Weights of a small masked spectrogram model: 43.3 epochs.
Rows from block 5 of a small masked spectrogram model, named by matrix and row number. Rows with one number belong to one channel. Each number is 500 + 25 x the weight over its row's rms, rounded and kept within 0 to 999. All counts start at 0. Numbers have three digits each.
After each channel's rows are labels from the 100 clips, of 14848, where the channel reaches its highest value: "top examples" is what is common among them. Only what is clearly more common there than usual is listed. The data: single notes of 20 synthesised instruments.
# sq0: squeeze pointwise conv (model.blocks.5.sq.0.weight, 52x208x1x1), inputs 84-125
# e10: expand pointwise conv (model.blocks.5.e1.0.weight, 104x52x1x1, transposed), outputs 70-103
# e30: expand 3x3 conv (model.blocks.5.e3.0.weight, 104x52x3x3, transposed, each kernel summed), outputs 70-103

sq0.41:466459488500519471517535491517502481470494509502514552504524476454539472511497517478468483526498469469486499510458507472516471
e10.41:537523486505493503560504525522473525539482528527475495544452516495546523488525477541504520521506487521
e30.41:506512495487479514515525536508444457507473471510497528501505518529513504508508458517427540483470512505
top examples: thin (high-pass)

sq0.43:540526567436484492502451506506551473487616508475496477535465508505508488513496502512468509528516509498491507490503541497517468
e10.43:483475497503494483491525477507494496490508474436474445520493516522490478471477460515492502489510474473
e30.43:533472531519491521505542488537491496486462464571458525503489485510548512479489475553483523531542466527
top examples: octave 2; clipping; text has "clipped"; bass guitar-like

sq0.1:510488499513462518500501502513481503511503493507499498503509483485481422520515525511434511511481503542548479498486516459477461
e10.1:509499508519494472483529496485499490474475534500507502456499484508515514475456529431500481491486506481
e30.1:504535491515535494469438493503515512498509511508527516487519529509464504506484472510529503495518550493
top examples: white noise; clipping; text has "clipped"

sq0.2:498522479542480512509502494490504516507473497546501501436470474523498504493529486456514516461547515473504463495485450512486486
e10.2:498504484515508531432473515492541525480510534532506545505525483492521499544539514504502488484481533532
e30.2:511506499499511516519499518527519496510526554499548514490503516513491499521518491518521516473552535507
top examples: mains hum; octave 6

sq0.10:499532489550483481505511491515511501521492539476537467538522489544494484527478512512559481428458501485504506487472489489523473
e10.10:525507517516560497521519498525478517464500484506479499432502520478481505505520501479538521476423462487
e30.10:477460498508542477509512500502491517464495525483501481513472502494475512482541477450515489500500492484
top examples: white noise; clipping; text has "clipped"; thin (high-pass)

sq0.21:509486499494485496483482468497484496500506495512472491500507453554519544535505520505506525523528507547441482437539469518481475
e10.21:505508471480496494478507482539498462549508483493477507472502503484475489496524508505514591473447502493
e30.21:504567475486498507488482507472480502483515552487490475461477476499501463529495544520513480471476492514
top examples: mains hum

sq0.6:493473535451484478455512483477528493480509531491520498527453524496474489488521526537490486471488476504463505524493493531526513
e10.6:508479461514494459518493483498507500516506505493474513521517502568493522511422513493519499482504482470
e30.6:506499504503474545523480481496487470516521495507515422455526509530491517479507481507505513431507507502
top examples: F#; A#

sq0.18:472494487504477540454480528486476484542529492486457475506500473483518505559496491508543505479524498535549488477541497477480471
e10.18:437464476425482496511492532502503477490544485473501489502530507516458504496477512466473497462467487464
e30.18:495535474522494468499465488483493475491510526493483473501451491487514488522506527510500500532533484480
top examples: mains hum

sq0.23:549518513448498487543441502528514480492538487461511471541531498507515498515485516486498488492493493516514514486486508495490516
e10.23:518492540528532513489565487499490501510491455482488455487503537487482437453516428492536504524498486487
e30.23:510492490487494491442497539475511517473509516471452520507500529465500472501476494496507503534490539474
top examples: sine tone

sq0.16:482518502500479488504490484519507494495502504506507518504488517454477498491485515516423487492502504516496511459465517451483467
e10.16:516493508499464521477501512522515479519514508480505500486492495498507471479474538461468491511520527477
e30.16:507548483524553466519509486489492494511486530498512481434483516483464502511503452511497494465513508502
top examples: mains hum; clipping; text has "clipped"

sq0.37:497512483486510483494484502526487486512491503498475496485512477484476494577436546464522544516544510464500533533497518523505525
e10.37:490483519507457527505514492503485507519500500520475510487497517522509510489495510566505480386474465480
e30.37:477456496502503485485468487509498501497464498538475492500495474514477480477443462473480475469516513500
top examples: decaying tone; octave 2; harpsichord-like

sq0.22:510470547467484506478447454508530526508498488510535506514515495538500469480513465517520478506494515478520497479554488500509478
e10.22:527518502509519519487492501486524545494487482507466476480533547529508498513520484481543552502482490512
e30.22:493490453495462492493464522495498511514523568459495493502520499521449469479485476500537493449468531519
top examples: mains hum; thin (high-pass)

sq0.47:483491514495489498506501508496490494479501487510517477508493476498471522554536467484479521471420483441510491520522503406531476
e10.47:531511510518454434545480487521507492520519491545488497518497519517502450489496528479473489501468489489
e30.47:486505506533492479502506494503478488529490498445505510495469458503492527485502528518498467515467527511
top examples: square lead; sine tone

sq0.46:473487524517474488489515522499494512544505479482492481525506490486506499489478509489510570522477430510495482485542532487494507
e10.46:514468481495456448505485485504516471491491516481505499496485491546493493524454517502475499462476520500
e30.46:520512510509455482534528505551470496504545482478488402498529502524520491491455492462534523519485490508
top examples: octave 3

sq0.13:495512472504481494500495480514522508496501510527529503484506453493474519506482504495502498475502492477472480553537498499513475
e10.13:465526508520483520453491480473490524547495515490486487497510455490526506491485522550486487486467544509
e30.13:507466521514518575493511492460508484455471500502509503485507528477527507465516516495500509538493495493
top examples: mains hum; octave 2; clipping; text has "clipped"

sq0.35:485501521472517517516507509489509506506511495519488499494513577450591492423523517535497508467556482518544455515507486484519480
e10.35:496516514487507510500480516460558450496483520467518511510538471518512525499483488507454461506519460473
e30.35:483471496498480500449516485527495505506475489531508530437525447506447512498477495480498472520521494501
top examples: octave 6; flute-like; instrument: clarinet-like; note: E6

sq0.19:516500527517482502538507507491493493483501515532539474510496440501499491489470481520515503491489495521533496512517511506477467
e10.19:513522530505479482495496447472520482517478513488529512544512508503506500503508500505526502513500532507
e30.19:498482509500481471508452450531500504482473516495466488507488453467548505487466535461459503511507502499
top examples: mains hum

sq0.44:516527491467476517503504494469504508430512559493516511489454486501520522498491441526501482503478536499474485474494479455515474
e10.44:501493527546551535456497480475528500525505486503526491524553478502521488506497498498534507484499514472
e30.44:420476466447492455524513531504497473527511500483510489464486508522490548504509496489477497508494473492
top examples: decaying tone; octave 2; bass guitar-like

sq0.26:492454516479519478523506502499518517507493476512476487499500485484502485501538513543495512453512480518462437500464492428471478
e10.26:521512506522486444497473502522544441527510486510499497484483538473488465488503517487489514497481516520
e30.26:497446479462517464513500507495499507493470492527469474485474494427492458496530482484495488533503493507
top examples: octave 6; D; note: D6; A#

sq0.17:527485503499499512485490465512485504500491495502503487502520474504563535491461485483499471507523468497479538575502497560541488
e10.17:475504492533506481493495523540505533542485495498488483440508525440467481509490493506504505471527462521
e30.17:500443481497514518454512469531486503455511497543471499478473485500520512469496519513514501456503472545
top examples: slow attack; flute-like; text has "string"

sq0.28:511502474514473488469530497509491500489490536464533489550510451504530509508495467488477549489488451504538491512511523495506459
e10.28:522482481493510506483493471518447511499498487475495489488480492516516509535501504462532474542472497489
e30.28:461498478488513488458460464496482472468497504511503496463472523530484530514487477466498483513470482488
top examples: octave 6; G#; pitch class: C; note: C6

sq0.51:460514487498503503510512498524490504492492499539474492495496457538534462522538439495560494495507519536512486513534471510466478
e10.51:546471491446462508508520518425508496509520488502494523539483504473501513488498496552474501492513512502
e30.51:535492485500481518504495507451479510533423489495475504479479511535480490475486503453511491523467532428
top examples: mains hum; clipping; text has "clipped"

sq0.29:511485498497505515504476514478473450500498480542482460481504439461455487517446479491503528496481511488497498520522471495417553
e10.29:471533490501502448454521548508536522530504481479532495464489496486476477482524477430531481527520505533
e30.29:487509498508493498508452486511511501509509485488489521487499520459527505499503449496483515448516491505
top examples: octave 6; D; vibraphone-like

sq0.14:494488495497502486513532493491503506501501503493499502509506482492503445535489506523499438462506509494558511554526500480472508
e10.14:489492539522459460541482497486533536486524474464501522535481487511497456518490476532483456477465509493
e30.14:501483492495468472516471484518512502521513485483526494510478485499515501509506525512498505470515507499
top examples: thin (high-pass); mains hum

sq0.8:501483480492506465496516510513509514521511503492493488499488505519504490474481522510500496509495457522446475522482501492446469
e10.8:491482509494484508508468449486447500491535487494526502540436515493511487517475501487470487532521466520
e30.8:523462471463509495486516494532497516536434484521502485536523539533485496468502490503497491492548527505
top examples: short note; octave 2

sq0.30:482496491513475488470496544478502496491525541525523498493452483535505464481522512469490521483506510435470550486491514484470512
e10.30:513490481500494503484479448485522511523517511495499504553524506496525516492487516502517503445526510455
e30.30:495508514472503494512493538472470486535491524511468410505484537497490492469514513509493484516482525467
top examples: organ-like

sq0.15:506488512500568462530516467482507535456487496529518570462495495485495509484489504504471510476456513512512490507499509507529504
e10.15:528517483497504560482485473522495548493466530538473522515510493504523507514559493504512519500494514536
e30.15:465503474513485498489486474507500483557476536504502486466467524550513467488461496461499455518509541495
top examples: decaying tone

sq0.27:486499507515481529445499503504504528495496503535500480497544506463511515530413502495466480527483540520468482511534517522495515
e10.27:480485483505505459518525503477505504523493504510512522514522498469488519511518521482512510489515486501
e30.27:526526521485521517530469509526518502511504468529527537479531500491473510488504465474502519490559493499
top examples: octave 3; slow attack; horn-like; octave 2

sq0.40:538511514448484492497461533525527472506579519440501453534514485456516501473503532531520495507509493490489528507486533508488523
e10.40:482464500495520485498518503515501511487534442463500457497488507511467447454474476514493489494502447469
e30.40:460518534509494505498531502490465477470468460480500520517494496510507555481454457507509520523529431505
top examples: clipping; text has "clipped"; octave 2

sq0.31:511505497488483508501475483518513516484495499505515483473500525489469508465460526500443406502536509511486507558474485449499501
e10.31:442519537526471484475517503468506494453526483500526490535538488490517509479513508494492523467468520498
e30.31:548535500520494503517479513458450506494502503511491491474496519474465492495506489517537517498557545470
top examples: rumble; clipping; text has "clipped"

sq0.49:515487506521508499508538504503482506519458511548483523500539511473492507431532501455527468513480497489444500449520474524530494
e10.49:467510520508531464482481493527504497458467492470495514495494502512520527538534480474528480539502530539
e30.49:483488486476466508496445503462477515489521493450490485486491504485515481482475530488511473523475449491
top examples: square lead

sq0.11:526539502512494500493525498488556528495492493539495520484478510485484512493501516512531488440495491462468500471451491518505577
e10.11:530496504491505488504480514503515497446502544481507501486489467500495504535496489505468480563473531509
e30.11:479532499553486479472467542506479498502457513512486483517510474518535534553493534509504512505579521487
top examples: muffled (low-pass)

sq0.34:496504485499489516491491480471505466507487493482471469501523567485469457448465531540460436480516504512482508512487516506485456
e10.34:459511538497497521512499543502471537542543486509501520505481502498519463463516497464496468443476517521
e30.34:498485482497446525504479473492492485518476479480497508425510519493458530470461473523497497466496481490
top examples: clipping; text has "clipped"; sine tone